From a checkpoint of a small waveform VQ-VAE: waveform 16khz input, encoder widths [128, 128, 128, 128].
Rows from block 9 of the decoder of a small waveform VQ-VAE, named by matrix and row number. Each number is 128 + 24 x the weight over its row's rms, rounded and kept within 0 to 255. All counts start at 0.
After each channel's rows are labels from the 100 clips, of 14976, where the channel reaches its highest value: "lies over" is the class under the peak. Only what is clearly more common there than usual is listed. The data: babble in 24 made-up languages, each with its own sounds, syllables and stress or tones, from a formant synthesiser.
# conv: width-7 conv (decoder.decb.3.1.conv.weight, 64x64x7, standardized in use, each kernel summed), inputs 0-63

conv.21 [126 153 101 148 123 130 118 115 115  79 117 156  99 143  91 108 184 123 123 136 141 129 147 137 152 143 126 157  90  60 216 150 115 126 126 127 129 115 131 110 158 142 133 125 157 139 127  76 131 121 123 126 128 124 122  84 129 122 113 107 135 129 135 114]
lies over: /æ/

conv.51 [115  88 132 117 120 100 122 132 129  83  74 113 134 101 153 127  94  88 139 115 150 142 134 137 123 142 136 120  86 113 111  95 126 151 125 118 104 113 110 124  81  76 151 133  95 110 141 116 155 106 159 152 157 168 131 148 151 131 140 149 171 151 164 155]
lies over: /æ/

conv.36 [133 142 141 169 104 163 123 123 136 111 140 132 121 143 105 118 124 132 124  98 100 113 139 126 143 130 123 201 101 134 160  60 119 142 115 103 117  85 124 133 119 111 151 144 124  97 142 127 106  86 106 150 138 118 173 145 136 186 146 114 126 145 115  84]
lies over: /ʃ/; /tʃ/

conv.56 [126 142 118 144  98 158 133 126 130 134  43 121 113 150 106 115 120  83 122 114 100 104 135 134 141 125 122 173  78 128 146  44 129 121 145 163 114 128 134 143 115 107 131 126 116 138 115 117 114  88 153 129 137 100 147 160 117 146 131 142 109 138 101 135]
lies over: /ç/

conv.26 [124 129 130 157 105 123 135 120 123  97 117 140 112 146 130 138  97 128 149  87 126 130 133 132 146 125 164 144 142 156 124  65 118 135 168 125 124  98 112 110 139 118 132 129 113 137 124 127 102  82 107 142 136 111 207 135 114 203 154 108  92 149 102 115]
lies over: /tʃ/

conv.45 [188 128 141 174 115  92 172 141 129  88 125 180 144 171 148 115 122  92 102 107 125 105 126  97  98 116 106  88  96  82  99 154 107 135 109 128 120 133 115 124 123 119 135 128 134 117 128 124 146 162 124 147 134 145  97 129 142  72 141 116 137 137 132 114]
lies over: /æ/

conv.48 [116  88 118 108 121  97 105 120 121  78  62 111 133 106 122 116  86  86 116 122 129 115 101 124 114 125 109 100  45  88 102 141 114 112 116 124 109 107  92 122 107 113 107 116 113 101 112 118 143 133 151 129 139 131 120 167 137 131 141 159 126 129 132 155]
lies over: /æ/

conv.18 [119  53 129 117 120 150 139 125 114 129  84 140 103 124 135 119  66 116 133  73 145 117  84 130  91 122 114 104 120 138  80  94 134 135 144 123 125 114 125 127 147 120 139 135 116 133 129 131 170  88 140 138 141 106 115 138 165 123 126 138 184 136 159 150]
lies over: /æ/

conv.19 [126 122 119 132 102  95 115 116 120  53  94 119 107 112 103 118  82  97 114 146 105  96 129 125 132 128 120 128  53  73 123 109 122 109 129 103 130  95 114 123 136 132 117 121 118 115 111 100 106 141 130 120 107 116 124 163 100 127 131 160  76 115 100 141]
lies over: /æ/

conv.40 [130 116 166 129 119 107 124 146 146 100 141 118 141 105 138 135  97 143 114 127 123 114 123 131 121 134 119 101 112 119 130  50 106 144 109  74 108  85  98 106 125 112 144 144 124 101 138  96 122 117 126 165 147 153 182 134 132 193 175 121 119 155 118 117]
lies over: /tʃ/; /ʃ/

conv.62 [139 101 141 131 144 102 137 139 129 115  99 140 146 102 156 130 114 107 101 122 141 127 126 118  93 123  98 100  83  79  96 127 102 127  88  99 103  99  92 104  89  86 120 106 100  94 123  92 159 136 171 152 153 155 127 151 157 117 137 145 154 144 142 150]
lies over: /æ/

conv.34 [109  95 112  99 126 105  98 114 111  96  88 114 123  93 112 119  73  77 115 127 118 107  97 109 111 107 103 104  71  94  92 146 132 111 134 128 125 118 108 141 128 132 116 126 116 103 111 129 109 141 138  94 108 110 109 164  96 121 120 171  93 106 129 161]
lies over: /æ/

conv.57 [134 121 106 141 133 122 119 127 108 119 126 169 117 133 129 119 174 106 104 129 156 119 115 135 116 142 101 124 121  20 185 169 108 134 108 116 112 121 104 121 121 118 132 125 135 111 131  88 159 141 109 143 138 147 129  75 150 129 126 134 142 143 166 141]
lies over: /æ/

conv.20 [144 141 135 163 134 168 135 137 157  91 150 127 129 155 111 139 117 109 134 115  80  99 152 139 160 128 147 169  73  86 152  95 119 135 119 119 118 117 132 120 139 116 146 145 126 124 124 116 101 116  99 145 117 144 184 104 103 190 175 122 107 143 111 119]
lies over: /ʃ/

conv.32 [127 134 107 119  72 102 116 118 123 114  66 113 126 146 127 111  54 105 136 116 126 125 136 125 137 123 124 164  66 111 100 126 125 115 129 158 115 106 115 114 133  97 126 131 119 108 117 116 131 117 144  80 130  87  93 162 109  90 119 145 105 103 100 139]
lies over: /æ/

conv.54 [123 102 134 107 119 117 119 133 127  94  48 115 141 107 144 119  91  80 106 123 132 116 105 127  74 120  79  98  55  95  93 148 137 125 128 140 122 117 114 133 118 120 131 123 110 111 122 131 151 120 153 136 143 135 126 162 147 130 143 160 153 137 147 153]
lies over: /æ/

conv.37 [135  79 150 119 117 133 133 144 142 127 143 113 143  87 149 149  68 157 103 113 125 126 128 127 122 122 124 118 133 119  62  55 117 149  91 117 108 107 127 131  96  95 136 133 108  94 148 141 133 102 140 150 144 136 172 118 145 174 138 123 156 145 134 130]
lies over: /tʃ/; /ʃ/

conv.50 [123  96 121 122 113 105 128 136 128  92  70 130 138 118 141 122  88  68 125 115 125 131 132 128 128 135 128 126  65 101 104  56 114 135 126 134 103 115 107 126  82  86 142 123 112 114 136 107 151 107 171 144 148 130 122 161 146 112 128 154 152 142 130 151]
lies over: /æ/

conv.53 [129 127 124 129 122 111 132 134 128 120  59 128 149 122 141 110 118  55 119 117 127 123 130 132 122 137 120 127  49  87 121  74 128 141 133 157 111 128 118 145  80  87 146 132 108 131 136 129 142 104 182 133 141 113 111 160 134 100 117 148 141 136 120 148]
lies over: /æ/

conv.52 [103  93 112 117 109 126 110 113 113  65  78 130 112 116  87 110 178 108 149 129 178 142 119 146 123 147 123 122 111  90 163 178 126 149 133 110 116 116  95 133 115 128 149 140 139  89 146 129 145 134 119 141 147 152 122  99 140 135 141 131 158 156 183 132]
lies over: /æ/

conv.63 [118  96 115 100  74 120 110 113 120  90  43  83 127 131 118 112  66  80 140 119 124 127 129 132 145 131 134 157  57 123 105 123 122 114 130 137 113 108 113 117 119 108 122 127 109 102 111 118 142 117 150 112 136 119 124 165 134 131 138 150 123 127 117 146]
lies over: /æ/

conv.44 [113 147 117  93 155 114 128 122 125 148 131 118 115 101 116 110 105 164 123 117 105 121 133 121 131 127 123 113 108 119 104  84  81 148  59  72  92  93 102 108  86  78 143 129 111 103 154  93 137 127 142 139 141 173 129 147 134 131 123 136 153 137 159 136]
lies over: /æ/

conv.29 [117 105 139 133 116 155 139 136 125 119 130 156 151 136 148 146 114 131 122 106 138 146 133 136  93 116 124 121 168 116  80 101  83 160  82  87  79 107  97 102 111  80 157 123 112  81 158  96 154  86 173 141 148 124 146 133 148 143 126 129 126 130 112 133]
lies over: /tʃ/

conv.35 [126 198 147 157 159 153 121 141 133 151 138 140 137 130 123 111 161 129 114  87 120 120 122 126 112 119 101 153 114 122 161 116 146 125 128 160 112 138 134 146 126 120 132 136 123 133 127 146 105  46 159 125 136  82 126 163 117 129 122  73 125 125  96  73]
lies over: /ç/

conv.47 [113 120 112 154  82 143 123 117 124  71 105 146 108 144 135 110 190 112 127 111 145 137 155 160 137 139 140 162 161  95 228 146 106 137 117 123 118 138 127 106 158 113 140 131 145 138 122  91 139  99 136 129 131 105 130  93 129 119 123 120 127 135 129 129]
lies over: /æ/

conv.43 [137 164 126 165 122 165 133 126 131 131 124 152 111 170  95 125 134 145 130  90 108 108 150 127 135 118 117 188 143 139 140 110 142 123 121 151 118 176 164 139 130 106 122 116 110 118 127 167 125  46 134 121 145  75 153 124 133 153 129  93 117 140 113  96]
lies over: /tʃ/; /ç/

conv.41 [149 187 149 159 131 154 135 125 132 142 113 137 120 164 112 107 176  92 120 128 106 108 146 148 126 129 124 153  99  77 190  74 114 135 117 140 108 116 116 135 129 107 143 130 106 129 127 126 132  81 147 148 140 127 143 109 125 149 168  79 107 144 108 104]
lies over: /ʃ/

conv.61 [127  98 129 125 124 105 132 134 127 102  72 137 148 104 151 125 100  85 116 118 134 132 129 128 114 135 120 115  69  94  98  80 109 136 108 127 102 109 105 122  75  79 140 115  98 115 137 107 156 117 178 147 151 141 113 157 149  99 125 151 156 145 136 154]
lies over: /æ/

conv.28 [125  96 142 121 117 134 154 140 139 126 113 128 145 121 150 148  98 133 132 115 117 130 119 120 128 132 121 115 116 141  92  71 103 159  88  64 112  68 109 100 117 104 151 121 129 103 159  93 133 118 132 141 134 140 181 131 140 193 132 140 167 144 149 137]
lies over: /æ/

conv.49 [145 128 123 140 134  89 134 136 126 112  74 138 141 137 140 113 135  54 114 109 127 123 116 122 108 129 114 107  47  63 121  79 134 140 135 156 118 133 105 148  98 101 144 126 125 127 145 127 157 115 173 142 138 119 117 159 146 101 119 142 140 135 124 137]
lies over: /æ/

conv.31 [108 113  85 130 130  91  99 106  88  96 106 151 102 120  89 111 168 118 109 131 155 114 108 123 118 126 102 117  92  43 164 170 125 131 134 115 133 105 109 125 142 144 136 129 150 108 136  97 151 147 125 137 138 143 119  83 145 123 126 137 145 139 169 140]
lies over: /æ/